Weights of a small contrastive image-text model.
Model: 7.37M parameters, encoder arch caformer, encoder activation swiglu, encoder patch size [4, 4], encoder depths [2, 5, 5], text encoder width 256, text encoder layers 6.
Training: soap at rate 0.0033, 17400 steps, batches of 256.
Rows from block 2 of the image encoder of a small contrastive image-text model, named by matrix and row number. Rows with one number belong to one neuron. Each number is 128 + 24 x the weight over its row's rms, rounded and kept within 0 to 255. All counts start at 0. Numbers have three digits each.
After each neuron's rows are labels from the 100 images, of 14848, where the neuron reaches its largest size: "responds to" is what is common among them; "lies over" is the class under the peak. Only what is clearly more common there than usual is listed. The data: drawn small creatures on textured ground. In brackets: how many of the 100.
# gate: MLP gate (encoder.blocks.2.mlp.gate.weight, 192x96), inputs 0-95
# fc1: MLP up (encoder.blocks.2.mlp.fc1.weight, 192x96), inputs 0-95
# fc2: MLP down (encoder.blocks.2.mlp.fc2.weight, 96x192, transposed), outputs 0-95

gate.17:133107117138128136120116145114070128110157140128149130107098158105135124132146171087080091145149124158097122104126061117129144127113146124119116132144148114127089127157139128134130150110092132152104165127126156139090111125079115175121134124176176066155134118155127092104108137110096119113
fc1.17:116082137143114169125128115127081152106118124130181156133070150115151099140149174104117116099124108127173133106097119104134193127101134121104135115134166096104085119138130126105132148118075128145129126116122144128081158142125094148104130158140138119144142107170103117138157134077140131129
fc2.17:135171181121106103109131117129149132158162135115092158138127155154129166114090133135131147125140095121103171102132143128111125102122094116098183087108101125136157136086122119161126154129132058132115128101097109099110130126081102137161137135097120100123096111113142119180146108107108134115
responds to: striped (58)
lies over: body (46)

gate.112:103131117141149160128157125135098129127164128128165136106109149104081125128103136112114126123148139162152121112107140128131095139124121122148174100157096102156109148113212119074117146151131123090136134155132130136141076112133079123137145090126103121134093119123126122176073173145153135123
fc1.112:090122127149091147120128131159153146134125163112062106150114124155174154132113094097119127130124137121147136131091147157129141118088094142163150132131143092119107121137127125127116109131086113067183075145118150147198093135100120126146153098130132143126132167136099113125116104127130140139
fc2.112:112147129103120122135088172161207123109140090153130079095130195155147107120147128111124118128147113114124130116135166131113177135090128156181120132091133125140115128092160100123145141151126122103107146111125140101105102114130143087134126162128132131127139153138088118149124135095092142163
responds to: dotted (39)
lies over: body (49)

gate.14:105172129148131123097120146160149188120109119144141160111137108132151162117143137126155128132140159104129201122120128146129101052114108131090150167106124121103107138129113125135156088113130153145142149077091113085135095171129116116139175123122126122134132170116127135161137099104126132137
fc1.14:105143109143137079172120172165130162088144127157130110139102143157116131124140133108151103123076129138134129147117164149138136111098115096143124117162120126133123112122110142099078130078150101117150149115130139116129077131128146129122107122122080096134109133130111093157132107129029123126
fc2.14:129114126166088125117118156127165106149140139144133143160127168096125172114119135139136141075127132160088136122117141134161160129089147158128088126112195137128114141115183139149144150132118124107094128155136153165128123197195130143110134135160125131137130103143135087147150125129119113147
responds to: large (53); spotted (43)
lies over: body (88)

gate.108:149123109124123155122139155128079126219170131130108092152108127119124131136171094093135165144126122152122107130108117184132082066090137137170129123133109104112121128118120163106170135119106139114172128115142123136131161132140159161099107161145172117127151127141133115139126123124117128140
fc1.108:102161129111105121114173144119126136167151107159129084141073140142114094146179100132137107125128141191137132149114122140134093131111100128129136166123133089099094126146097121112110102086118159110175104125136135136148135110142127127091117117182168126151173135150136071139104118129134127125
fc2.108:128129120129088108114139128111102143080126123079101118074138126100153188099111132111124182152125111081129104115138127124125131125170130096141152088154117150109140149125140127120130151140159102151137144126094122104150137175071122128177148160087107105137086117127121151110152105127140107116
responds to: striped (72)
lies over: body (92)

gate.118:133140175138191127133141153146101138137158130130132131142140134098122121098112166120121110115084144098148142161158079144127121093117144135121130148072142139117114112071132118109123153032134128072141115114110088146128140141132144128152124148153132133097128128132141096135096152132142125159
fc1.118:141105127119095139132158131170114153123125130155119108128153179097134092131139147069114127128124125098131104108138108168122128107179149118193123152127120145112129125171121105140139128117072120112128120132105168105133118107166090125156191166134170161131140094129160133138142089123119129123
fc2.118:124135187101146125115144121128113111128057126124136128141131089154088100140116208136142124166117130115091101145123133100124137135128128137166128076116127136153106132114099126160154076128139130138102131119116156127156137113133111180144124121140128136134170135205116135149119136142110113100
responds to: white (29)
lies over: body (44)

gate.80:121120150151090140119164142142122122136103125109158140140167109133103100116134135117130125125124104153100099129204123163101087150154068128147054108130134143131128128117190133108142107086134103144142136135144114122106168122125131103115126145151083124142099143118168127172127136131135089152
fc1.80:074080181109146167144164124106128099138110126120133128105150097134124119111123117121170154156117150146117171113128106153104130113162147127097150118099130195129173099120149148142133131119164143103091146138149154106097183121130135131132117116159128122156122111107170123144116162134088121160
fc2.80:155133102128121096129136132137117139123097149151117108153155134143121102103094139074130117137175096145106140143133130119150090096131059154147157135127164156154132120167137169171139088115119126156099128111145114164151124128093128185120129127168127163126133161139146125144157156131120171087
responds to: yellow (34)
lies over: body (37)

gate.154:118171144141133101108134121107156138140112126135121117108100103100137138141160120114144134154125065124127138149122118189111130126133110106110110091127123129148083146097115173111119080137135084109130118180094089108142131129149101064108156167123149124110107089151157111160132137161166128128
fc1.154:119124123123124123116118126087158133137160134144156128075105053136110116121124138128133135137135114176097127128062070126131111117179135142125184106135113118158117089126113129139122140148124124115119159148127148157137119118122139134121071121139147128158214148115127134090131122146116136118
fc2.154:110153091101120102118102145127139162109168147119115127091089139128123183119133072153100144139146085113070164173140155154123134153115128122132171142166123130152131147129106105173115140135153145118094106129129084161128118158106125103133104123128091121139132089118102150131102160152131160132
responds to: pink (39); striped (39)
lies over: body (58)

gate.132:152138149136032144123123132098154146109115128127145115161128135139102203120115157130127141111120112142102128152142063134145147156073119109123117122149131126122121123145120117102122147153109115103111130154142119108100144186084129152116121131143122135199139127121130149153148138140142124092
fc1.132:109120121142144153124132109151147143108117122129106124126104131175151103120088130098105124122094133093170098120135175144135125072172113131177140112107111188137115136120122141177134085129126171176134103133136117120158108068134150134127119132127123128106113131151161163080118130146125085149
fc2.132:129121136169140176159141156142122125142130124126171134143122104110141152184143119137169145104051167162127146125103096093133118134105113102121128120163136125129101136172142152103124107127110132101150093127145122159123119146093141125124132081155126147106173134102062107087136147129122136123
responds to: black (54); striped (36)
lies over: body (39)

gate.137:151125120122189097129105149099156158115163115116153153127130122112132128103113158150150173167118083137099128146088170120147110129133145142139186112130117159143146147122103098129140153137096119147125100108126126185136141118178135131135162114165113179110149125154130103130151106094145168143
fc1.137:128126129144172128146168134079127128119092140123145128184138098116124100056123131125135160149125135139122150129096131130087153118126125152131108119085186117124126107077148163130128112106102124158145150176123133168138169146139098144120156132134114153173112142138127073127120130164126143151
fc2.137:086127112128135110088098107142136105114142088143132118149079078124114182119103167131123125131120163119157120127125156155138126058093084140138130118127127113117135110093121108131091159127157160116135144145131128116132152132121133132117102130191115184083134100142136148090110106116116147097
responds to: black (31)
lies over: body (80)

gate.88:116121129081122117155139198126116129106173120080113129108135125088167062145129135112125124167134154084129109131118109162121098149113102127155167141132123157094106131128139119112130159121128135159141116121196106148161147130106152151135123114120118114129124142091088126145108136109176094120
fc1.88:084084125159147118091142129146165107129107142149155114105078141129139130115115123127111129144119153109123127123144134125145132088143124095092171088128167134174131109134115141210147131099125090133128163134105168090123132125129130110125130158173127148126145166184144109093138116124108157140
fc2.88:098133097148099154128095128122092140163158128136180159174140186143130145103138110158117146115106125166151126163133154129089125178180092113117135120128110105113126109124097102112131159107154134130171135113138142107116122141121166135116123150103133154128153104108128125207129149119124143151
responds to: pink (73); dotted (35)
lies over: body (78)

gate.37:094136148087119135128136185130140123146107130165141088123115083154119133129111127144136133145141086137134172089116110128176125139154123129147179134126143117144169125169182126085085175122128101150124128130113136131106142160141089104125169126133118144152128081092114140131097136082112126110
fc1.37:138156162144128113130129100116136113121134124122113133136085125079121156113109098177147123120124105181080132139114080134128128124153116171126129153126106141183105128129134136154121150143134091122162132083144090112064127161101130129143110099134157130188137124097094133131095157107093140130
fc2.37:107139128104101103124143109109113129165139121135083121130118154110117161099108128137113122138144112121154061119148122181156131126136118105126123162174130130151113094106091126129127141133170126126126160141102163117187152099127094184152124192106091100140100092125135132126152149155106131113
responds to: striped (46)
lies over: body (54)

gate.79:108148144123139159121148117130154136119140171130093122083148155178122126130140186117090123104116131144135129146120141145073132078136164164066169140116079150126144150107106101107128120143129125111163117099122112097122091125140140086120128147125156141103117128140133126145114104133135197148
fc1.79:116103155113109143129107126080119124130108107124121161144131165127165126140069095141135101084126102130155149118100158106146116149117159137127123169102142135080132175133134092144057123152118152146107100100141141087116141093130142125106152116128146149132105143124123099158140173115169119087
fc2.79:125128100157115112137128127124069132167124147138142132118131162139131093080125153148142137129139085126120124117156141144125138136141175128129101161130150144102143119151099166123143145159161141153189148107100084083136179111148170099137162159132129146133178140138095122099129133085149107121
responds to: yellow (32)
lies over: body (59)

gate.46:146063138103090141146161165122156130106129123091134085178072104156119145128135138130145128172095122116092124136134110137167129124153104144096116077128115136129086141125136124135141149118126121121113144150160117138165129130107145110106132130171120128134132161100070139127122144173133072108
fc1.46:078132146150133135116114159123124127100130116126117115151093156130084115124086126083123107159094127118125131131144154129123136122151124129164120132128135155156117189114134142110140106136141153199114145158151124150128085149172127095131116110131138122113142161197127136140059089118098150122
fc2.46:105011131155159157122114109135161172145135116123155129115114111168141139129144120136132128067146131124112132123096126108116134155121112134114105107115111146105133100139111124128115135107125127119184135130153109128167105098129126097112104135089130133117150086102126116096090114106174138132
responds to: black (27)
lies over: body (74)

gate.5:142136143116129098094096153069160128083119138129159110125144135110155178162118109090105107166070112094121085087134120154124095089147166120148132098146079127130139134133109139116135118120131123134141124088157095137141101109107132101104125152136157123088124159127123154167156106125142127143
fc1.5:130158118137156098112106175103130133126117124128109131130105128162135109150128124153133104135115116124132053085116081136108094122111176163121156137120098145146158137146124168193124122123129132160128128187112144112122105127122148146117128152119098177133176147148126157141169116128136179143
fc2.5:136146153117134127155120093128120169124125171122110128071112207132132132101151099123150139171156118133110104173140129149160112134179124138141111146132124120123127117138137065121120147146136084105104131124132134144145179126123117113134124150161104105187133174138148145129169154124156124132
responds to: dotted (60)
lies over: body (85)

gate.130:114146084158148155129128180102132123102129154144101100116131124099152161135128173138112151117130126071106077118132111153142100130099186115127134099188160136124122127139142123122157117169126141122126166136098149119147169153141134137137115178090109147100131173112082117139115145138126134131
fc1.130:102123151158133135150120130079125145147137142117131085184131155126134115168123112106105096125175130126092115138070122140149095120062128122099147120133070136103144170129123127120091105140098101165122150120139087069126119096143140138143100116122131115114165141112122129130116108110162151125
fc2.130:153160171106127146162127125150134128119137142146096135127132137131143070109149077141126084130107125125128104159166142156166119164162105149106121147101166189129130124128097126142111145100120149121127113140139106092171126144129115061122127121137149090172078117108114117146127169111135125142
responds to: striped (47)
lies over: body (80)

gate.58:179116124130167095181148148106099091099135103091093114119134134117137128140122120110133104143148167112142133114158123097135140131108169128199127132137121155128121134156115134131133101115097119113085143079097129189110155130093087132160108133150133087136127113108119124104119128126080141157
fc1.58:126139127140120088156170127126151138068133096131110093131102088119146109108143129099117167135114146113143142116112104139145096130064103130103124112141125148148070144155166163095095114142110109120101146100144130168076136140116097073166111122131136088118156136116159135117129145115126130136
fc2.58:172069179114113125132162096125132130123074122119103183071117138130160135123140142173134155103096146151130124128130129162122130113084123138141167104130110164122189128128129166139153131138142108114088134120103170113149165132131138183123126126128119126108115122102099122131131110106112130155
responds to: scaly (53); orange (40); yellow (37)
lies over: body (44)

gate.119:166082154113165114118153099129114114082105100106096124130110102142145115132141126131136098142152130122128142111073143090135133128112163136131120119116122112150106132221094121112160122125131120129082135141103193099106132112147097134145109121081124092147124135136118102114128114104115152085
fc1.119:134099126120170115117098119120117128085085136080138143171136153134149132127107135117115124136101180072129169138148101132102126151075132170112139140116144066157114132159131129095155131127096128114135179117116116115115127117164088121125119111132154094182144112166128123107138148144129157116
fc2.119:125119194117126148149154151123142102124110115142165176112129119136159141119135134138128209173101134172106138149132127089067120115124132139093140098134113120128136138133131153161153144137129071114109134113122143159174117147119133174137131131130139121116062108133136108167145145131114144123
responds to: purple (31); turtle (29); red (25)
lies over: limb or head (32)

gate.23:115095163110137131099126100119133110139134154090139103131136125120100110132095136131096140111070120153130109149146148107139131120144179123132154109149158122104156160120148103105101128128092136110123156120088125102167096096070122119137127121093137064121061128118092097131126125177116136112
fc1.23:162124116132154118121100111127126153127131165128157178080131172133131137124127128113131179127136129156110117076144129146083128126128075103129125132142098154109108128126121137111112113133125103131110120132125076141112171119150130103080155138138195141115161156098129155114191157098133097148
fc2.23:092131075125129152128155136099118118097166130134096128139154105132116175129097135165082109116130121091178120129104115130127159099126156093109134125127120127120138120137128153213119127096105144154107128144137120163107091164177145136129152151103185162126140139132151103119135133121130104150
responds to: grey (58)
lies over: body (45)

gate.36:135091128170124098129128133102095129135093094129141123132157125112125156114133152145144173101155129124079119106160137121166159146115088132090117142146114132121128109123146136128157151080161077135124140107125142146111123104132132092113150169129054125098121138105073143109159130122075108116
fc1.36:131129069131114115154168126150120140134132135135074154136122115128086153115145134144112126121135152089106187101154129137140134075141144167128132113168072153138122123125092114074173139103156099114104150116135134119119071128158130098128139167167094120109156136127130139121135130119092130140
fc2.36:124133134158180175142172098117116084146063155106164129169170138102190130148127150108095139135142123127123099096124133148142125136124091092145124103131146126166133098146149099121126106139108093148162153142131148134096096152108142190118099132117141132128120135137096121138124128147139147136
responds to: white (54); snake (29)
lies over: body (51)

gate.63:126104134132163118099137142116131166121110110129136128130129088098114064140133134165124121147167096145102181121099132118127112103149191156095121145139124125116135151136128084121147098148124110127125142087115161141117122100086144077182140113134129128136123140144125197128099117174100121120
fc1.63:116116173120107080128110112115158153130129120150098115113055161121126163131122085102079145128066142138137123134153126142095140152162098156145109118122122121110169109149126137136108082133192124122109110171109134134138134088127106151125148112128154116155131136146143119102136109124116079104
fc2.63:101149119112151151142106101128171160130124117132112150098132142144058117146084098129123091074126106126103148126103125149113125123132127127145165130099098129126103128132149101103141139076128141119071126127104149105070127096145166121107141147158130116115064127128129135133119115120147169173
responds to: turtle (37); grey (28)
lies over: limb or head (65)

gate.21:150110128132133113105136126127137131098136175101118168129091109158131122126137142114087107144087133130132155130102138126170137144187165116109148121146127117123109090127155162147052127134120119142149112140139077158111125118144134145125099090060144088125134139085105138121158113105122162155
fc1.21:143124131106128132118104147129147109137129073180111079113080105128174126100141088105117131112099158114144157129143099152176172141139150149171124139133147135194117122129142105134109129136180093132122142127151130166119101127132115082134158159116129130139122081106115148120147128107097126156
fc2.21:174148110107129134121104125107130153110124131110160131122154127081109131132112146126119126160150123127130103145119120117154111143163146049110103117162103144135126146113102126185104106137141092093141127128102098077168116150102120161177086117139093102139126137104127123114103135154181097100
responds to: large (52); striped (38)
lies over: body (79)

gate.86:101126100135120134128109123087171127121146128085095150110153119096111098149108098118115118131136121125129080127105094129149143111126136149123121107143132111133113122163058145127106124121100125141115139102170102112118124159125129118168127176135138129179129167163096074171161126080131138175
fc1.86:128169136116123119119125134109168150145172165126166117141092107121149064114128113132112123113128081109119085129126126114140124125116138159112124116119129125157095116172113163130088112125160122170140186149096119109114130163138133153146113129123176108121130087096137199134147116136137102092
fc2.86:147108103097137123122133118057155141102098131145084112142140134187128146098112140110103126135122105075147121107149101155072111099102151163129171105116146140143143134088158103136120115123164126153090139137133149117157143117152116149098160084150162113131121086146139161114133133141142141129
responds to: scaly (49); orange (37)
lies over: body (46)

gate.12:130155131119123130135156166107119149108108105180118145160133169112132104156161120127127072110119143128119131121123118124082182132180148121078121133149112126131084124144157154162179128130114061159106108111114102176121128134105139142129079137158116115139170143105145135116141125122136114123
fc1.12:129107092115135102135102089133125132115126116125092130089144151101134146129088141105124065147117109154169151136099118131145159082124135142098134130122116099111126137172116133141103123129114171129140130139177133185149113089134107065138142180125171092120151113100164103130137132104130147129
fc2.12:126145132111146128121102127148192136124112126130195127159133121117154138117125143118107151127170129124102168151130120132146062118139129123165128120129118157135134138137086120105143124112128110110138124109105130182142128171074137124131072131118125106171152148188124185124163164112140128129
responds to: large (55); striped (45)
lies over: body (88)

gate.101:163077153111157131133141188144129127117165112143100132133134132100143149163083148139106120147177156126104078116124111130101140149088138119148126136127129128158124083121128102104125070115138144163138084126132110094113123113150100119127094117116102107142134131090122105138122134107172065143
fc1.101:160151082139151167152133129129121177104131157104126128142126104125202110127160106134122141092119150133150075143170101122126129164149103130093130163130115085086187164135128139102161075128128130115116161127147159131112119135087085114122125139140136171123125129131129132108128145121138129138
fc2.101:131058143163135106133136133137128102199121170170162117132131172073177134123116142133172159143130130145142114129082138119096129088111126143120110109131157144111140131129129129129144179098148108137139088113126153123151107112107114130130128157108099089152107128101145170125136128148141096123
responds to: pink (42)
lies over: body (59)

gate.78:144137152115138118135136122143142162088112159086107090127155117116146121103111118173104114133119179134171168122096119086184146160179135194110108115130136144136130096120122134138103156133172081122144124120180105107133138129133125132101101137118108115096122084140131131145126122100151133155
fc1.78:149110126114112123118108085156132164134125095152106127128149167139108108164173111144150154132127126194132170143143130128122150068149115130135126143123096128109117121115163055128127163124130120114157098112112128151114071162159116151133115168132093095144101131138149095133121151113116156100
fc2.78:163128109154126107134111133155156124103172145111149148173156167106116091148140083134129126112108120167140139175116095090112126116103117103165120108105125116119164160183100099128103139141086170125139129136129119128137127120105128105191116122122109076132095111115124088140149161127119097121
responds to: striped (38); green (28)
lies over: body (86)

gate.176:128152156134158108084144103153128138170129181109084138112089126153093111121110112111156101178134123124136129107129124142078154119119074141125111138122101157065128152120114122138139125054156124129121121130091139114084132113138125130137121125114147149111121131174181134123133154136097147134
fc1.176:148156136141084129128111129132097132114067127087131143109148138168135125124126119111113160129136118167159122142139149111125144105209131109136107125098146128181139122092137130140184111121120181153159111129088114103140096136145141127163133126124127135098120204133121130110118091136141147117
fc2.176:174131145104084103122117146079108132123133144106109145151165112099101126100134133164095113166102151118091087165157139152166093102121122142104160116126131131173122152097160157159125114139137120113109149117162115146166127152149126148147129112099146113157115134091129148146098122120131056124
responds to: scaly (73); orange (36); starfish (27)
lies over: body (58)

gate.166:116120098121109111124134145183174140125125141123142133150138143130104128110126132146146152140103131141172162071075071139100136145126165125172162113120122110129083114139118117059138137109166126125149087140106156128166159116106091125138135156146087164127155126139123143128159148103123137132
fc1.166:119118162130143144160130086110124131147099156152129097134121132103093149157130142171133067145138083115136133131150183130083109128117115122153110159161133114103136130101120170141119096130097133122111154090129123053130130121135119131119097171152120154101125134132112084178134133173123121129
fc2.166:122144141125139138153142138108130158111048139092209109111139128116150128091143116179167145116094138145144123127117117127128129107125152103123126110089165089149142152125131133128155152116130134114158094149134159115111142121160103127153105118129114124108140111182135100088159128117183108152
responds to: pink (42); butterfly (29)
lies over: body (54)

gate.57:201142146138114078168170148115151135109128113124122131170131176147126100157111147133119145128130154136139098141137105115140150137115133088111099095113140147117140127125157093150182153133146158162109133158142125149130128125113127123114133113157132162075151177187142136119159151101139110107
fc1.57:149121133141148103090114121117108123138131132110150114140110140143147127109131176163116124109158170106175123140160122081115127123100079132105110128135144126144147111158130106156123114090157156146132127128132162127108165136132086088126178104149152131145088146194102128143092143196119133110
fc2.57:126140125133119097107130139089083091135183123185129142157126157140145135084140129112134145138086114121163098154129127124143099139111084146100175112130116161135168148146116128129083127128152107097120135106076093090132091116080115157129133147151126126153104151095134152136093151112127107124
responds to: turtle (27)
lies over: body (32)

gate.35:128125146106133126133125109126128166157103113154140125114152190142145076112119175102110117115153160114106134138167173124079129110124104101104113121165080141129132151166170144130147139163153125140108161104118154134121124104134141085122132111125140126172124121129129154141188117157167090158
fc1.35:092073115143157110104110123155116143132110139094124121108136124117137119166076083130146091136091116083138137110125128124067140095152111132134106130137135132108114142083131119134126086134099118141138135118122112125098106144139184174135133169082150141086128126139084127129165080135145128151
fc2.35:132124077106115150081108112161145156101139081119100093110160102132084103113083134124074126171140135105109151125126138096091174117115184104091121124145129140102145144124082126120168132111132107122151131123117121130135140108119119170123137128100128123150155133132151098086146094127116092119
responds to: striped (41)
lies over: body (56)

gate.69:154120179112175079155120130126144125098119135118114123098109134125147105153082126084124084117125143112148129111126110152162091119141140151091116122135117118129121139160103119119124127148095136133147089087128122080136147140134116139126112107114127165120134125143125152109133112186210092181
fc1.69:124148128173095167106134123108127132115106117183137134141126120117129138143164132152127146100131125136117105147094160139155135127119107104169126129123122127065130116167089107085130131136167159111120114146116132121191124118127123160166144098114155139129164129132123106116128128091073165057
fc2.69:190145119127091151131118180126170155153138094141134137129147109130108118150114134126123095078104110133134120125083121107125157120107110125134151133112154139108116194128159137170132086144104149106127140120155110151073120139125107136113062110111159123133140112160128131165133143143124140072
responds to: black (52); starfish (26)
lies over: body (46)

gate.133:173151123099153113124137152128116191123161097146184133129105136154125128109117101164073109129130096118151122093172068101120135132111117146093135166133125139164124112131107113140157125139104170147117118112139091121149147177117098106132129169103138146152122102148145094141112136124117120162
fc1.133:148174142114147126128133118144090189120090117097108128121124106132103180117165096147147098126126124096109129132097101137125145091105112136129096128120138091109158108121140125095132145097158115148133153170144085107120167184152112159148124147091181092150118098131102125120148137129102120140
fc2.133:120106154160149094153137134130149126122149097172103128054140142126121126103131138135116145125166084121095133094131131086089165119132143187127110096147128120110134179137126132145157116157143181164095109135122104150150155139135127119127163130133130147089131173133115128144173159149134133103
responds to: black (38)
lies over: body (58)

gate.25:150113101118104128139156138170149144142169124150148158128126136118131146129118134135132139122108149120145158205136180110144137164134146123162186114139167193120171142143195130117129162145146137125128085129130160139116108137102138114148134135132097119161120122125116093125128119161128168163
fc1.25:100126141140160125126158113151095134108168113106131128181105148103129112143128134127127119091127130124120152170150126128138126169077113137155113152112133115106134141157110126125135128143103132106107038107125123141135148128088136135128132058124185103126086107117098133089127160116110089105
fc2.25:142144153116125128156117130148123153078148166116096130099122148132117123071157127098110122126088139153144086175133110124158121134153126115142127126144144147066141156092121115126100133115134098110140119118146181140166138097125112098122080157070136079155121135091113145118134153130115108165
responds to: pink (35)
lies over: body (55)

gate.56:105105128188146112082097146112135166118112131133142090153129113114161065175135128110163129122123133138128072147126181128128146112076140118109108124157130151111096098120099092112130101110140124124157146113136133099152108122150103153150079156128125146129168150137102110135158131125125158100
fc1.56:094142074144128126102115132140121177119130105091098091126129129151126149145093137139108127110152086146160107115141123154159118079121162152157084130134155096127149126099128096087125106132101080150132132112122090099126089140179116129180127122118140133139118145136128159080127154127128174124
fc2.56:168129132107124106113170159129129098144127139072109153144111124143171120132155105130136109097099139133106116155127127159091119130126121164104141115108102109108132153132141121111126113130078099126092118129137108093126144165168140158093084150128176128166063120169104103166127111103142119095
responds to: striped (49)
lies over: body (63)

gate.111:116071124177091132113147126135125128142136112122101099121122106120125110134140156132131148103149150069127137141118134139105124127078098101092139084199113206136129138125121112110154148127122117126156077134132120137143133162085156139133110124115146128179129136101147114151145138125175127144
fc1.111:105124114153128138083150117091100125145121144080113127118146109189166133149166135110070127095111154097136135164122118135171132127122191104092152106139168135113162137142111116143172187155091111115136095132147154134147146126122139124158106132128128167153112138152123133139136138105128120111
fc2.111:153132167134148110115102108141153110168140162137149140118166157099085149116158136135153125148112140117128106143162166120078108124126085131114119143128120131152129121150109170150162083132154127095146133136138160112111085138081140140151081161133127106177103173107109145171131160147129145112
responds to: large (60); striped (57)
lies over: body (95)

gate.42:155158108119120122137138146089129103135108102121145135099123111149135161113127103125129102146104196126137139131081160145092148110159101166133126125127122084119122093082147127129182136099170103142126104134146142176111134105114128140106140119126162134116132194117095088105132127127171098096
fc1.42:146132120139136135137104143056123107131144113127153164163136097128149119152103123112146135132114137080130110118093124084179119173131177125149106128166129085145145166099103096094153165151099114133124123121180121132113134093126149186150145112129146104163132112154113101147121145125141136119
fc2.42:095107146125127136143133094152140152158134111133137153082100111124104163131093121122105133114130132110173128103119108142056170101128143123162144153116103139092123105128168143118157157116100126122126143198130144129071122130076144119130119134158113135165130141139147093103130095119127121076
responds to: pink (60)
lies over: body (34)

gate.41:166119132120138108139135120129150133152161151106115138126097155117137118144135078130085132155115164146150141142161094119145140134121123092111102111167124113123137085059148077167156122086164115123137145134121088149139132152147121164165128140086141118149128112149108160146116168135085128173
fc1.41:194128127130116097135123158080135168119147097133165123115150111131111132102114114078125150116148126136137152120077120124112112157095167127106073213079132098123088152123131106119122119125123140114129121127125111135128159158126141138126167122098190123118132129119151116140114117137094131130
fc2.41:120091127125158124158123059106082144111096159124113117074118137131093126121133142148118149129127092137152140121127141088101111103138134164126143117179103141089143143092127142166150133147113143136139097169133128116117135152149129126117176172193128135141145184110129113091123145118129133143
responds to: black (46); crab (27)
lies over: body (54)